Weights of a small image embedding model: activation swiglu, trained on dead-leaves pictures: piles of overlapping shapes.
Rows from block 5 of a small image embedding model, named by matrix and row number. Rows with one number within an expert belong to one neuron, the router's apart. Each number is 50 + 15 x the weight over its row's rms, rounded and kept within 0 to 99. All counts start at 0.
After each expert's rows are labels from the 100 images, of 14976, where the router gives the expert most weight on average: "top examples" is what is common among them. Only what is clearly more common there than usual is listed. The data: dead-leaves pictures: piles of overlapping shapes. In brackets: how many of the 100, against the usual share in percent.
# router: router (model.blocks.5.mlp.router.weight, 16x320, trained with AdamW), inputs 0-106
# gate: expert gate (model.blocks.5.mlp.gate, 16x80x320), inputs 0-106
# up: expert up (model.blocks.5.mlp.up, 16x80x320), inputs 0-106
# down: expert down (model.blocks.5.mlp.down, 16x320x80, transposed), outputs 0-106

# expert 7
router.7:48 46 45 52 53 49 74 47 55 47 31 62 64 62 49 48 73 32 62 19 12 46 37 26 33 49 40 56 75 64 38 43 59 46 88 39 36 32 27 47 44 28 47 66 21 37 79 35 48 48 73 19 69 47 30 72 66 49 44 66 72 60 60 48 38 49 43 58 33 50 42 65 32 48 52 44 54 51 30 76 27 52 55 27 69 63 46 47 46 37 47 70 73 26 61 41 68 38 50 54 64 61 71 36 36 34 45
gate.8:50 50 50 50 50 50 50 50 50 50 50 50 50 50 50 50 50 50 50 50 50 50 50 50 50 50 00 50 50 50 50 50 50 50 50 50 50 50 50 50 50 50 50 50 50 50 50 50 50 50 50 50 50 50 50 50 50 50 50 50 50 50 50 50 50 50 50 50 50 50 50 50 50 50 50 50 50 50 50 50 50 50 50 50 50 50 50 50 50 50 50 50 50 50 50 50 50 50 50 50 50 50 50 50 50 50 50
up.8:50 50 50 50 50 50 50 50 50 50 50 50 50 50 50 50 50 50 50 50 50 50 50 50 50 50 50 50 50 50 50 50 50 50 50 50 50 50 50 50 50 50 50 50 50 50 50 50 50 50 50 50 50 50 50 50 50 50 50 50 50 50 50 50 50 50 50 50 50 50 50 50 50 50 50 50 50 50 50 50 50 50 50 50 50 50 50 50 50 50 50 50 50 50 50 50 50 50 50 50 50 50 50 50 50 50 50
down.8:50 50 50 50 50 50 50 50 50 50 50 50 50 50 50 50 50 50 50 45 50 50 50 50 50 50 50 50 50 50 50 50 50 50 88 50 50 50 50 50 50 50 50 50 50 50 50 50 50 50 50 50 50 50 50 50 50 00 50 50 50 50 50 50 50 50 50 50 50 50 50 50 50 50 50 50 50 50 50 50 50 50 50 50 50 19 50 50 50 50 50 50 50 50 50 50 50 50 50 50 50 50 50 50 50 50 50
gate.9:50 50 50 50 50 50 50 50 50 50 50 50 50 50 50 50 50 50 50 50 50 50 50 50 50 50 50 50 50 50 50 50 50 50 50 50 50 50 50 50 50 50 50 50 50 50 50 50 50 50 50 50 50 50 50 50 50 50 50 50 50 50 50 50 50 50 50 50 50 50 50 50 50 50 50 50 50 50 50 50 50 50 50 50 50 50 50 50 50 50 50 50 50 50 50 50 50 50 50 50 50 50 50 50 50 50 50
up.9:50 50 50 50 50 50 50 50 50 50 50 50 50 50 50 50 50 50 50 50 50 50 50 50 50 50 50 50 50 50 50 50 50 50 50 50 50 50 50 50 50 50 50 50 50 50 50 50 50 50 50 50 50 50 50 50 50 50 50 50 50 50 50 50 50 50 50 50 50 50 50 50 50 50 50 50 50 50 50 50 50 50 50 50 50 50 50 50 50 50 50 50 50 50 50 50 50 50 50 50 50 50 50 50 50 50 50
down.9:50 50 50 50 50 50 50 50 50 50 50 50 50 50 50 50 50 50 50 50 50 50 50 50 50 50 50 50 50 50 50 50 50 50 50 50 50 50 50 50 50 50 50 50 50 50 50 50 50 50 50 50 50 50 50 50 50 50 50 50 50 50 50 50 50 50 50 50 50 50 50 50 99 50 50 50 50 50 50 50 50 50 50 50 50 50 50 50 50 99 50 50 50 50 50 50 50 50 50 50 50 50 50 50 50 50 50
top examples: pastel (71 vs 14.5)

# expert 13
router.13:76 59 68 62 68 44 45 41 45 34 56 46 39 49 52 52 42 45 39 81 56 48 41 64 45 58 62 61 69 47 35 52 54 63 36 50 55 57 39 28 55 50 59 38 57 40 52 67 46 63 35 47 23 42 59 34 62 81 67 36 04 40 53 36 80 55 50 35 48 34 42 47 50 41 47 34 50 31 32 53 55 49 44 46 66 57 33 49 74 65 63 14 46 79 52 40 51 46 69 38 51 43 46 61 58 74 49
gate.3:64 51 57 46 47 50 49 53 49 50 95 48 49 46 50 49 46 10 51 73 50 58 32 53 00 53 99 49 51 61 56 60 49 49 51 57 00 69 49 49 71 70 64 50 48 46 50 58 50 84 51 50 45 51 51 21 48 57 51 32 36 37 50 38 60 47 50 51 50 55 48 49 50 50 57 50 53 51 49 51 47 50 50 48 54 52 49 62 50 49 56 47 62 50 50 50 50 58 49 21 50 79 51 46 62 65 51
up.3:15 52 45 52 20 50 52 47 50 51 00 55 52 55 50 50 55 72 50 26 50 45 67 50 97 49 00 50 49 43 51 46 50 51 55 50 50 37 51 51 25 16 34 50 55 56 50 27 51 13 51 51 59 50 50 72 50 44 50 70 62 55 61 63 42 51 51 54 50 47 52 50 50 47 39 56 49 51 51 50 50 51 51 58 50 50 50 51 50 09 45 53 43 53 50 69 50 49 53 58 51 38 50 62 46 43 50
down.3:60 50 53 00 41 50 49 50 51 42 50 50 47 50 50 50 34 36 52 41 45 50 39 51 53 57 49 51 50 60 48 44 24 64 86 43 42 50 50 50 51 51 70 50 45 99 50 50 52 58 68 50 49 47 52 51 50 00 51 50 99 53 32 44 52 50 51 50 32 50 50 47 80 51 50 89 60 50 50 51 60 71 62 50 50 50 50 50 52 50 49 49 50 53 50 18 52 50 60 45 55 49 50 47 42 55 52
gate.4:26 49 76 57 21 56 56 53 49 16 52 64 53 73 41 52 42 52 38 46 51 57 27 83 40 64 38 49 36 57 79 84 27 61 75 55 69 56 54 55 52 50 50 49 59 43 51 70 55 42 55 50 52 39 49 50 54 45 53 60 44 60 00 55 58 39 45 52 57 63 39 53 40 33 51 47 56 67 43 53 43 48 58 55 47 44 44 86 87 31 58 37 38 56 57 35 54 33 21 50 53 82 47 84 47 19 54
up.4:41 36 80 57 34 55 51 50 64 23 50 50 42 64 48 55 50 51 36 38 43 57 35 80 53 69 27 43 51 57 74 54 24 51 70 51 60 53 63 53 52 50 50 46 49 34 47 55 46 52 50 51 55 32 49 52 51 56 52 50 38 49 00 51 57 39 44 50 67 62 50 53 42 32 49 41 51 66 37 58 44 35 50 52 30 38 42 63 85 47 51 38 49 55 50 41 52 49 32 45 51 55 51 68 20 30 56
down.4:50 69 55 83 48 42 45 50 80 53 50 89 46 56 50 68 52 55 50 99 29 49 44 79 47 48 42 48 50 62 36 61 63 51 56 49 82 33 99 55 56 58 51 62 43 33 50 45 44 44 61 43 50 40 61 59 59 60 57 51 75 47 43 44 55 50 45 51 42 77 52 29 40 43 43 52 36 54 47 51 52 53 61 52 63 39 40 59 54 50 66 59 50 52 50 34 39 55 52 50 50 74 34 48 50 63 67
top examples: grey (92 vs 14.4); small pieces (72 vs 33.2)

# expert 15
router.15:46 73 59 53 46 65 67 47 76 28 34 56 65 58 81 65 48 66 50 50 37 32 65 68 63 55 28 50 50 69 56 32 68 76 72 22 56 67 41 30 63 24 33 41 51 34 56 34 42 33 48 41 44 40 54 69 74 44 42 67 69 50 69 63 24 24 50 60 64 54 45 44 37 72 53 34 60 34 63 49 39 69 54 62 32 67 52 71 58 34 14 39 41 55 55 44 62 69 51 49 61 46 76 37 33 51 49
gate.13:41 50 52 49 50 51 50 58 99 27 51 30 50 51 77 48 53 50 50 44 50 49 45 56 43 52 44 66 49 51 48 48 50 47 50 50 50 65 49 48 50 65 33 39 50 50 49 97 56 77 23 51 51 37 50 63 40 50 50 50 47 51 51 50 50 55 64 50 50 73 50 50 50 61 50 45 50 47 50 59 72 30 51 48 60 50 51 50 50 47 48 50 50 45 50 45 59 47 36 50 50 28 66 49 73 65 36
up.13:30 50 50 38 50 51 56 62 87 42 51 39 50 50 50 46 46 50 50 49 54 49 45 54 45 53 37 63 50 50 48 50 50 43 52 50 50 51 49 49 49 85 39 18 45 51 50 69 50 72 24 46 51 50 50 56 32 47 51 50 50 51 28 47 50 66 50 50 50 54 45 50 50 55 17 30 50 47 50 61 69 16 58 47 62 44 51 50 50 34 43 50 50 48 37 42 59 41 16 50 50 14 56 49 79 90 30
down.13:49 50 59 99 49 51 50 49 44 51 50 51 50 99 50 50 49 46 46 62 50 50 49 51 50 51 48 51 57 63 50 60 65 48 42 76 53 50 60 50 36 53 50 51 52 55 65 50 60 50 54 48 46 50 51 38 49 00 50 51 48 43 75 49 50 50 51 50 49 81 45 45 50 51 50 67 72 99 50 41 49 50 44 44 83 99 49 50 48 51 47 50 50 50 50 50 79 49 51 33 50 66 46 49 00 51 49
gate.17:50 50 50 50 50 50 50 50 50 50 50 50 50 50 50 50 50 50 50 50 50 50 50 50 50 50 50 50 50 50 50 50 50 50 50 50 50 50 50 50 50 50 50 50 50 50 50 50 50 50 50 50 50 50 50 50 50 50 50 50 50 50 50 50 50 50 50 50 50 50 50 50 50 50 50 50 50 50 50 50 50 50 50 50 50 50 50 50 50 50 50 50 50 50 50 50 50 50 50 50 50 50 50 50 50 50 50
up.17:50 50 50 50 50 50 50 50 50 50 50 50 50 50 50 50 50 50 50 50 50 50 50 50 50 50 50 50 50 50 50 50 50 50 50 50 50 50 50 50 50 50 50 50 50 50 50 50 50 50 50 50 50 50 50 50 50 00 50 50 50 50 50 50 50 50 50 50 50 50 50 50 50 50 50 50 50 50 50 50 50 50 50 50 50 50 50 50 50 50 50 50 50 50 50 50 50 50 50 50 50 50 50 50 50 50 50
down.17:50 50 50 50 50 50 50 50 50 50 50 50 50 50 50 50 50 50 50 50 50 50 50 50 50 50 50 50 50 50 50 50 50 50 50 50 50 50 50 50 50 50 50 50 50 50 50 50 50 50 50 50 50 50 50 50 50 50 50 50 50 50 50 50 50 50 50 50 50 50 50 50 50 50 50 50 50 50 50 50 50 50 50 50 50 50 50 50 50 50 50 50 50 50 50 50 50 50 50 50 50 50 50 50 50 50 50
top examples: mixed sizes (92 vs 33.4); warm (44 vs 14.2); earthy (36 vs 14.4)

# expert 9
router.9:83 47 83 40 52 40 37 76 36 46 71 30 61 37 55 53 52 44 37 38 45 47 16 49 32 55 47 63 69 63 31 54 47 55 70 29 22 33 28 43 42 37 46 48 49 69 63 68 27 31 55 28 47 52 40 80 62 43 64 27 46 51 63 38 54 57 53 45 61 29 48 58 45 57 65 35 46 34 70 70 57 44 26 26 54 69 42 33 72 63 87 29 41 52 56 50 67 32 46 48 43 62 73 46 41 32 42
gate.3:47 58 51 51 58 50 29 49 50 33 44 65 55 48 51 50 41 50 46 30 47 49 50 59 38 50 80 50 50 58 57 53 50 51 64 50 14 49 28 50 48 41 41 50 53 30 50 49 27 50 42 33 48 27 48 95 50 73 49 47 29 47 66 50 52 48 44 55 50 66 46 50 59 49 50 23 48 20 47 50 47 72 59 50 53 56 48 39 60 41 75 22 31 48 50 49 51 51 44 54 50 50 66 50 50 52 50
up.3:55 00 47 50 48 50 73 50 50 98 56 26 44 49 50 49 67 79 50 66 50 50 49 49 62 50 40 48 49 39 47 43 58 47 35 50 62 52 80 50 49 59 68 48 51 61 51 58 62 50 52 74 52 51 51 20 49 37 32 47 62 55 00 50 54 55 56 41 50 47 51 51 44 50 63 79 53 74 52 51 56 50 32 50 47 45 56 51 53 60 33 77 87 80 50 50 47 56 59 50 50 60 39 46 49 45 49
down.3:21 50 53 46 71 37 61 50 48 39 71 50 29 30 50 56 55 96 36 62 53 60 51 66 53 52 50 50 55 51 51 53 45 50 45 52 49 99 50 50 47 86 51 50 53 52 54 50 65 99 38 50 81 51 47 32 00 41 50 50 51 42 50 50 51 53 57 50 51 96 49 50 34 50 50 59 99 84 50 50 56 45 50 50 50 49 50 58 50 51 51 36 43 50 44 35 27 52 42 50 50 50 58 50 31 39 47
gate.4:65 49 44 48 57 49 44 38 41 06 50 50 52 20 50 49 37 50 68 45 49 51 49 49 99 53 49 48 51 50 03 48 35 50 50 50 54 49 49 49 42 53 46 39 34 17 56 54 48 61 44 05 50 47 38 47 47 49 50 49 30 47 59 48 47 48 54 50 53 16 58 55 51 51 54 50 49 52 46 50 55 36 61 50 51 48 50 50 68 49 74 51 50 45 48 48 50 49 58 50 54 49 53 48 48 45 53
up.4:50 52 53 62 41 50 61 50 59 83 47 50 48 68 53 50 53 48 39 53 50 50 46 50 28 46 48 52 49 44 79 51 65 50 50 53 44 56 54 54 68 46 56 67 52 82 38 50 57 38 57 98 59 67 60 53 57 47 52 52 68 55 48 53 52 51 50 50 48 55 44 48 49 45 37 46 54 47 62 50 37 51 39 50 48 48 52 47 34 51 34 54 50 54 54 55 51 50 42 69 44 52 46 52 53 56 41
down.4:02 35 49 62 34 79 50 64 35 54 50 46 55 79 49 57 43 67 53 51 51 49 51 47 55 71 60 51 31 54 46 72 42 51 34 50 45 50 47 54 51 49 50 52 51 50 49 50 50 50 50 56 49 47 42 49 48 50 49 50 52 50 44 50 46 51 51 50 50 61 78 48 48 50 50 48 42 78 49 50 50 50 51 50 50 49 52 58 58 48 52 51 47 51 51 42 17 48 50 48 52 51 33 49 55 35 50
top examples: vivid (67 vs 14.3); small pieces (67 vs 33.2)

# expert 12
router.12:84 35 50 47 51 46 48 57 49 99 43 50 61 23 61 63 52 63 50 42 52 44 72 49 68 61 31 45 65 56 47 39 45 52 76 54 45 41 53 44 51 70 36 62 49 48 50 52 37 71 33 34 55 55 43 30 75 74 43 57 55 63 18 50 56 60 44 44 29 27 55 56 66 38 82 55 76 43 52 69 79 37 47 47 25 60 58 60 44 53 48 36 43 71 68 51 60 97 54 54 39 28 47 39 27 42 29
gate.1:50 50 51 53 51 49 50 50 50 50 46 48 50 50 38 50 49 34 50 52 56 50 62 54 99 50 43 49 50 50 51 46 48 50 63 50 51 44 46 50 49 58 47 54 25 53 45 54 46 49 23 49 50 38 50 51 51 79 49 50 53 59 29 52 50 50 30 50 50 45 50 55 52 50 43 50 32 56 49 57 50 38 53 50 50 28 50 24 50 59 48 52 48 48 50 41 50 59 51 50 49 50 51 61 58 43 50
up.1:51 50 50 56 51 50 50 50 54 50 28 50 49 50 46 50 57 36 48 51 58 50 92 50 99 50 51 49 50 49 50 43 50 50 86 50 50 50 41 50 48 62 48 53 11 51 41 52 50 38 23 50 50 44 50 49 50 99 50 50 48 50 36 55 50 50 29 50 50 43 50 50 50 50 43 51 34 50 46 50 50 47 51 50 40 33 50 32 50 54 47 50 49 48 50 45 50 63 51 50 50 50 51 56 49 50 50
down.1:64 49 61 00 52 50 48 48 19 52 53 49 45 47 69 55 32 39 49 61 26 48 54 59 51 50 99 49 49 51 50 58 00 53 21 50 54 54 49 51 51 50 53 49 52 46 51 48 53 77 42 51 52 49 74 52 38 38 54 50 49 29 49 40 50 63 50 50 60 47 52 44 50 53 52 51 73 46 49 46 52 50 49 49 34 51 47 52 53 50 60 51 50 50 47 57 48 64 84 50 52 52 49 35 79 75 42
gate.7:58 55 48 51 50 49 50 55 50 42 49 43 50 49 53 50 51 54 55 50 50 53 56 50 50 47 00 50 50 50 51 59 73 51 48 50 50 39 60 42 37 69 40 50 48 54 54 65 51 54 62 46 50 42 51 31 53 00 50 50 65 61 60 50 51 50 50 51 50 44 49 48 64 51 49 50 51 54 50 49 52 36 50 50 63 46 55 41 57 60 50 50 45 43 50 52 48 21 51 50 49 57 49 60 75 23 42
up.7:58 46 54 12 52 50 50 47 49 50 35 48 48 48 51 50 54 54 51 16 53 51 68 66 99 53 54 48 50 51 52 54 89 51 49 50 45 78 52 52 44 56 48 50 51 49 50 52 49 74 36 53 51 46 48 47 48 91 47 50 54 39 49 46 55 53 69 51 50 74 51 49 56 39 53 49 50 50 45 52 50 18 51 47 47 80 51 50 49 52 45 48 49 50 32 50 53 46 49 49 49 48 47 51 56 00 58
down.7:49 50 49 60 50 51 49 67 54 70 59 54 43 66 74 50 34 64 50 99 63 47 51 48 33 49 49 45 53 50 50 48 24 57 53 53 53 48 53 50 49 59 53 48 46 44 53 58 50 48 50 47 45 54 50 52 47 56 48 44 47 49 57 54 50 48 50 50 81 82 50 50 49 49 62 47 51 67 48 47 47 44 41 46 84 50 45 49 89 58 58 50 04 52 50 35 52 44 52 51 67 56 49 50 56 39 50
top examples: large pieces (100 vs 33.4); pastel (54 vs 14.5)

# expert 6
router.6:46 50 42 75 63 58 56 21 56 29 19 72 46 64 21 51 37 67 66 78 45 37 62 35 70 55 65 55 37 52 42 67 65 56 21 57 55 47 50 75 59 26 41 49 62 23 50 16 39 46 38 39 69 57 35 67 54 81 44 67 25 52 64 46 34 39 41 56 44 36 71 72 50 54 17 28 48 48 46 52 47 61 61 46 43 30 30 71 55 28 44 70 70 30 51 31 22 67 46 75 52 31 61 53 52 63 72
gate.6:50 47 34 10 50 46 55 42 51 51 00 55 48 66 49 49 61 59 51 70 38 50 63 50 96 57 55 52 36 49 56 47 47 47 84 54 50 51 62 49 55 35 49 49 49 45 50 33 52 03 48 50 69 50 50 41 17 56 52 49 71 53 76 42 44 13 51 46 48 81 49 49 56 47 49 41 52 48 51 50 54 44 50 47 53 51 50 47 77 29 39 54 52 48 51 37 50 51 47 89 41 35 49 50 18 37 71
up.6:50 42 37 36 52 46 60 47 51 70 00 51 48 68 47 40 53 50 52 50 46 56 56 51 77 56 51 53 40 47 63 48 53 49 66 56 50 50 74 50 56 49 51 50 54 46 51 27 50 12 58 49 64 50 50 38 33 57 50 49 99 45 76 33 47 00 55 48 50 91 45 50 60 50 50 50 52 58 50 50 51 45 50 49 57 46 55 50 72 46 41 56 53 50 50 49 39 57 44 90 47 26 50 50 36 48 62
down.6:41 37 49 51 41 53 38 64 43 75 61 40 51 72 49 53 49 44 60 27 49 52 43 89 50 50 31 54 51 55 49 52 99 61 56 60 57 57 48 73 49 52 49 49 51 41 54 46 52 52 43 52 42 40 41 84 50 87 52 52 07 61 52 59 43 46 59 57 50 49 54 49 41 34 51 50 36 50 50 44 21 50 54 60 50 35 52 39 50 50 54 44 51 49 49 51 50 84 55 47 52 50 46 53 92 53 49
gate.7:50 50 50 51 63 52 55 51 55 27 41 64 60 32 46 97 42 59 50 99 50 48 74 49 86 47 48 49 50 49 46 50 76 51 53 55 48 51 52 60 49 51 50 50 55 35 29 36 34 49 47 52 49 37 50 38 50 44 50 49 57 58 22 50 53 47 50 51 60 41 80 56 50 48 51 33 50 52 50 50 52 46 20 71 32 37 51 37 50 39 70 48 52 60 43 19 51 99 51 52 59 00 50 45 37 51 53
up.7:50 50 50 50 40 44 48 48 43 76 81 43 43 52 49 22 53 38 50 15 50 54 01 51 24 49 51 52 61 50 56 50 43 50 49 49 55 49 49 48 50 49 60 50 50 67 81 61 71 50 97 50 40 64 50 60 50 52 50 52 48 39 57 50 49 49 50 50 47 62 36 46 50 51 50 50 49 48 50 50 50 50 73 50 67 75 50 62 56 59 41 50 49 48 56 78 48 38 50 48 43 99 50 60 76 46 46
down.7:51 00 49 51 49 51 51 50 42 57 49 50 61 51 50 50 50 47 52 63 50 50 46 50 73 81 42 50 41 62 50 41 21 50 52 54 50 50 51 51 41 50 36 50 36 50 53 50 36 46 50 55 47 49 52 39 48 00 50 46 37 56 50 47 50 49 36 49 57 50 50 50 50 64 50 37 49 99 50 49 51 49 50 50 47 36 79 49 71 46 50 51 75 50 50 45 46 45 58 47 45 50 58 50 35 49 47
top examples: small pieces (76 vs 33.2); dark (62 vs 13.7)